Rows from block 3 of a small image embedding model, named by matrix and row number. Rows with one number belong to one neuron. Each number is 500 + 25 x the weight over its row's rms, rounded and kept within 0 to 999. All counts start at 0. Numbers have three digits each. After the name is the row's rms in percent of the matrix's.
After each neuron's rows are labels from the 100 images, of 14848, where the neuron reaches its highest value: "top examples" is what is common among them. Only what is clearly more common there than usual is listed. The data: pen-drawn characters of a made-up script with 800 signs. In brackets: how many of the 100.
# fc1: MLP up (model.blocks.3.mlp.fc1.weight, 768x192), inputs 64-95
# fc2: MLP down (model.blocks.3.mlp.fc2.weight, 192x768, transposed), outputs 64-95

fc1.442 094:512494518481467524470485480531453489485452488559517472506512478537499489515533481494489522472492
fc2.442 063:521515457494494500482514489465519520504482515481505486538496505470554517546522511507504477498498
top examples: dark on light (80)

fc1.147 055:544471520516514472505509491487494480471523488487494517517471495508472494509455508534489533487485
fc2.147 059:515494499507513506513475527503505520537483447469545504498547516501490494504554514469527479549492
top examples: dark on light (80)

fc1.46 093:525513507461491493523495490476496507504508467497521492438518508481503536471503493479526441506520
fc2.46 088:459533461502501498500499531488492494503532498458416549503508534500492507498488493505460486492511
top examples: dark on light (85)

fc1.578 110:489473500514489495502486512472488465497526506487497515511490495487489563489471509513524453484524
fc2.578 117:514550526504478502476455517517497538459502489544528501504531493466494483466507530485499479507526
top examples: thin pen (62); only straight strokes (42); one stroke (39)

fc1.567 122:523453514501509481453575531477524512522492508499518557502514517472496489476529478477503507456486
fc2.567 131:547505469530511483503537477477520521521491500499520512458480532530521483520484529521473503506496
top examples: dark on light (82)

fc1.28 079:500516489530488452477506496514512516511476515531481514477540524504500451423481497473523459547464
fc2.28 084:467460521516488536544508515518487469476535468506528451497458468503498534518490502484520505463570
top examples: thin pen (60); only straight strokes (35)

fc1.165 082:535527511512507484528487506456525497494509495491518461507522443511449511505479466481538496518543
fc2.165 072:482546538490500484439488497522535513495501487497520547505529504530496503483493508504468494511493
top examples: dark on light (96)

fc1.212 099:524435497477486491496515499451487478503540517481498507497490462508513534490481490502486482509496
fc2.212 086:468510526513476478519516504520544530513507492494530475494555564480502464488519520523526485507501
top examples: dark on light (78)

fc1.126 073:562532521465490476533516494490545503518494491558504484531529495554509497495473498498538534552483
fc2.126 070:471480521506499530523498470529498514465560511482538528469511524521539514508508491480506463491490
top examples: one stroke (33)

fc1.289 099:485464516469499500469436511540501473468508511517468485447493502488469488494499489491502499510527
fc2.289 092:485507498546504521514547533489508465543503442484504531498472511482517520538464527505452455496523
top examples: dark on light (76)

fc1.252 066:504495515473508488472522484486510511476430501512499510528545496564462493471515493519494581531498
fc2.252 073:516472491505478507537505506549490491491526525513476499496438472468538508507530497507527496460501
top examples: three strokes (64)

fc1.699 109:487502508530537483483562578531490506504447500529474540527501502544481510524492518473479514473479
fc2.699 101:496491495471501487442496547480469499510501461519487448491509504494498520505471519488471483487549
top examples: thick pen (60)

fc1.51 105:531495512456509463513525517516518503526491491500536514452524534485522490469497488455502454488519
fc2.51 096:513530446517485531520475497479490498494524501492446539493475516521516507515479509517468506495498
top examples: thin pen (60)

fc1.176 111:481498520456489501502527530496475482499524465516481495518521474517525540513484474462447502439505
fc2.176 119:531516524497500516476492504512471515467485486508518449540502440494449519493526527490501492507517
top examples: dark on light (85)

fc1.357 104:534486502531519495509497511561478515473468468470477473548520465475492492500535523446510522493504
fc2.357 103:474511464495498511490508477495521499497515527456496502519501472471519488503515459544518485498497
top examples: only straight strokes (48); one stroke (46)

fc1.216 107:549472498498495485535496500455476492507511517490515493505467440501471554455484488513474507495522
fc2.216 113:479500544532528467496503506535572513541503477491525538474527487496492468497531500509522484505543
top examples: thin pen (62)

fc1.265 094:544519496474521515529481508497495468539495500533521472437495537471512537471501506460500456471522
fc2.265 085:522506443494485497526478498478507536506534497469484554482525510498547493520509475503468479528488
top examples: dark on light (80)

fc1.221 124:526474503482502494498492478504479510539532492485469499480531533486507480501496508478490489457537
fc2.221 108:522499466488505492473476462482521541488440512514486473535512476451560505543531476511493504482477
top examples: dark on light (84)

fc1.730 067:552483480473524514492492484507483529539502514535501465528498434470500493521507502455499491501546
fc2.730 066:468558486540502510461528470534517487506462558476490515510521528542476480478511509527522500490452
top examples: dark on light (100); one stroke (59); only straight strokes (57)

fc1.525 059:525474503463505468519510488456477461515511500549508510522518542508519464530472492475529492580491
fc2.525 065:486492482573466509509493505526491531488482534483475499465524508539495522488512513514520451461552
top examples: thin pen (63)

fc1.556 119:529452493501525512481510510501465463514529501495492507499478515498504518510456494489474460452479
fc2.556 114:443532515493480486519481487518559529487510496456511479506550488505504495505525484509509516517497
top examples: thin pen (62)

fc1.698 110:541491500444516467501525529527510495514470488495530482436547504472500480478502491470485456489542
fc2.698 101:510535433509513502541490483482492500493515504508444532490472527499525490512493501534489489497475
top examples: thin pen (67); four strokes (50)

fc1.680 048:549497482481499485539492466494508490484465511570483512516515482493489472481485499490524511479522
fc2.680 060:427533504542460511462466474512483518551499491490497478501469520533503493494502483508549481499458
top examples: dark on light (76)

fc1.493 112:502450521553485495500508514534510479484519460529499476500480511477501532519518456509436484442469
fc2.493 113:547497482533494507490504499496465517517455487536506480516479519488478513533512542478481504485523
top examples: four strokes (46)

fc1.688 091:523539518498546458520472508493466502514491508568516476444467496509490499483471493464542483460526
fc2.688 077:464505450513510505517492533480484484494528481474458541489491530496507491531486478504454482521504
top examples: dark on light (76)

fc1.231 105:502500511468466460515538526487518483534484467543486476515517456506520501504486478473457522488490
fc2.231 108:534488516499538496455508508507482530486461518513496485545520463491506509488543537478515481528518
top examples: dark on light (90)

fc1.95 082:541449494498508501526477502518493489518522495543513492541487480486507486515481494471487519507501
fc2.95 084:477510509512466510474522443498537508525486496519498490485533542526461454497517502536557484520503
top examples: thin pen (60)

fc1.9 124:487530510471499502476492497518492511544528507537473461457500526458519515481504501514523460518498
fc2.9 117:501482457466484513505526487462533525508484498502500500485504518468594484539508470514497508501494
top examples: dark on light (79); four strokes (51)

fc1.50 103:538516522482505434503521527498495515510504482508515485449533501458504491495496494446497455450519
fc2.50 100:514515454521510518493497514474461465502534487496450527493503546507474517513467502511470500492491
top examples: three strokes (63)

fc1.638 134:500499504495491517448508534486477469520465511477481507500540508512509538446456540473551461504512
fc2.638 141:548479473496516472476478498505468514490490513514513451513492470489506511500528541465493557499503
top examples: dark on light (77)

fc1.4 098:510438490529506475547511519512495494531505498474500483493441499443526515495473470476485503471495
fc2.4 107:440509491498522468517500491490564525508482477499499510478535492508498469483550503511528543513470
top examples: thin pen (61); only straight strokes (33)

fc1.735 112:540430495504513484516511500501483479499556484457525526497474461505496516485500499461476491516502
fc2.735 110:447526535478475490497509483495559502500497489515513466492556507516499461457506506531524475515511
top examples: thin pen (65); one stroke (31)

fc1.726 082:497525501516495503515488491532489479498483465593523485497489497496477492509504510510472457497518
fc2.726 074:471513478539492497484492485492486514480494485509505514481546515486533523539491485495478508500474
top examples: dark on light (82)

fc1.564 096:531519522473490489531471519492522510532500469481517475504464491510485573435474512502459522485497
fc2.564 103:550506480501507481526505458477515532498496494507548474476487453502508492493515509514496502508497
top examples: dark on light (78)

fc1.653 093:537447494481501502519512506458507489538505511530506493543461456474532539450470483464497476503502
fc2.653 098:503498526527504473487525476494557520498488497490517490508511533520505458506523515526522519469485
top examples: thin pen (66)

fc1.341 145:479489495506516516457521533512477450512463515511463503530519540534479501517491539488529494472513
fc2.341 143:534488477464501505481500521465460485506527495504473462473477508481554510493482466471438499487515
top examples: thick pen (69)

fc1.329 107:522498497541492482557486501517484510516514504452502505505482487515476586457457490495438524460490
fc2.329 105:541517482504526448507518501486511529533519504468493530446519474498489496493492492509488519517530
top examples: dark on light (78)

fc1.284 083:474518507504522476511519497530509492544450504504503542529532514580503493479509528502544513522500
fc2.284 081:496475518509457543485457453529482510468523514518487478487470493432517513528485478484496499469527
top examples: only straight strokes (36); one stroke (29)

fc1.558 134:474496487485523504466539559528470433490465465542504518529479516541513480525511502487482494467485
fc2.558 131:504495504496507482460517548486475487531502430509499497483503505495490505498462513474475500486551
top examples: dark on light (80); four strokes (50)

fc1.455 097:482489498469477521496472478475443498503479477556509500483503536518506486476492494494472443511520
fc2.455 100:487516481507495477488539544490515470534485446485477530462526518462489501518460512503483509495520
top examples: thick pen (63)

fc1.162 073:516484506505499504498503495471506525476489483550513540504517503514534482501531467519490454486503
fc2.162 076:538511495496475511516510447505481482527485539532465445503495505489485517512477512491530501502482
top examples: one stroke (61); only straight strokes (53)

fc1.634 127:510449497514498485511513487516501489530519485494503495479485485449510508450526483483433495476500
fc2.634 125:555478472499514498484519456480492511509434487497507498515489518480523501543499532508494511480521
top examples: dark on light (76)

fc1.542 117:535467508485542453503561548524525497506455510497530504466553512472499490455508484454512471479487
fc2.542 108:548530434557493489524524495469518506489501495506474530479471515511513500538485499524470509502479
top examples: dark on light (81)

fc1.519 094:547451487461505497505510512493466476510533518509502518496476503512510517499470483477480477476491
fc2.519 095:465530516499469475499520489490561501529503495499536475495521548505497473489525516537535477506506
top examples: thin pen (61)

fc1.396 059:525478495503521511480469495468469518498509494505519493521503494464502470499552485492462459527523
fc2.396 070:484496503484522480524533509512507464510479525501479474483480526491454517488466510500516515477470
top examples: thin pen (68); only straight strokes (48); one stroke (40)

fc1.710 112:518441503492489497523519534458468482516537512485468478508495456509509566473489491513512463503516
fc2.710 126:459525528516501480491525520513534513500483500502544528482531529490482469492518504489515473507509
top examples: thin pen (69); one stroke (29)

fc1.21 080:527466507473545510492509518480458526490532482511492475502480456513492502509515465486488503473541
fc2.21 071:507546466494475497506513439493526487553498525547487482519533559550552501494503543538530464539487
top examples: dark on light (84)

fc1.250 067:507497497511503496474499527501497497517510501499506496509516534467512455489504492478479517504512
fc2.250 071:426490529532528488506504518489502477493498501521531534494475485540464481482476512511532504519464
top examples: dark on light (78)

fc1.503 088:475493487470502493527486473512522540502518494514516495517486435487461470523524475462503448488550
fc2.503 080:462541557530493500477512491532550504524471493497468519508525530520461495440468508495506472493480
top examples: dark on light (96); one stroke (78); only straight strokes (69); thin pen (68)

fc1.307 089:519520538519516440516527534480511518525538475474527554479528534472513525502498478467526464500527
fc2.307 081:480504444500496501509518522476503489490536495488459524446514511495507503532465468508447480512475
top examples: dark on light (86)

fc1.32 101:500535495465488509499452498484540479500477495555513470455480497496460504491494483494528438473513
fc2.32 099:454508486533506538494521498498489483475516461464457519512545535466506476528472505496469501513486
top examples: dark on light (90)

fc1.514 101:522535491501458496515500504500508518501526514522497514432524545460520484508522488459492456454538
fc2.514 106:535496467488472513519506491469515543508498477490495503494515517526559481540506474503487489506476
top examples: four strokes (59)

fc1.642 126:489457514503528493501510528478475495513534511492514516496477473474481545420505529487544450503544
fc2.642 120:534477518512543511499482541502487534493481492506569484501515498478469468505509538491515486517532
top examples: thin pen (61)

fc1.226 116:506519484488483521420492499485488512488466483486494486529511497508493478521517547503530488490542
fc2.226 123:527514486478485497519514455471525515501525512478505458500489488464538539510507444516486503460485
top examples: dark on light (77); thick pen (60); four strokes (52)

fc1.117 127:468503506500514461495485528492481507551500511514491530491508513488464517398502535506552471532528
fc2.117 122:544499487508524510499482507480465522488503503502541467509471499502498491462493498485505505505542
top examples: only straight strokes (44); one stroke (41)

fc1.651 125:517502502449477479475529512503497477531503515509483497512525495495525544519480476484481499460493
fc2.651 138:486484549477510490449490540530488502490488496518496510523535481508474509480534544483540498490544
top examples: three strokes (69)

fc1.408 071:536553498453441503495530486499535489540461509526519509483499509507498462498491505500520577566480
fc2.408 082:504452490521484493517488484519485496469516502527497450495493512480596541503519493470499467446540
top examples: only straight strokes (41); one stroke (35)

fc1.718 085:554474484480500480518498506520469477507533497521472500507490505501509515545440489450488547497493
fc2.718 089:492496506542478493506515446502530507504522500495539495500514533516507461512526526534528471502498
top examples: thin pen (67)

fc1.536 102:509439513475489502531504515470487499504534513492491487511486435504497568495498504508531451487526
fc2.536 100:479546521516526486492506534506527524495485515486556510481529551508496480493519534515520477524515
top examples: thin pen (79); only straight strokes (41); one stroke (40)

fc1.456 099:494531495478492506517460497499487473506462495570501485444485481524473497486481491453519438452518
fc2.456 116:462532470506479521501507505458494477491514476483474528482538532483506487522463509518468472521518
top examples: dark on light (76)

fc1.213 093:517475495503504483554517491488497490531462506502473465505454477506518538493487519521547518493481
fc2.213 096:459485517512529491469531490528523524503479507491508537479524520529548487504541509491503479497505
top examples: thin pen (68)

fc1.98 081:503518534521518460490507517539525498486469465486498513513532480523471497469486509539541528526481
fc2.98 076:493469522519505535498495460518485504496556492487532486523468482497534537505535484464510489499549
top examples: only straight strokes (43); one stroke (38)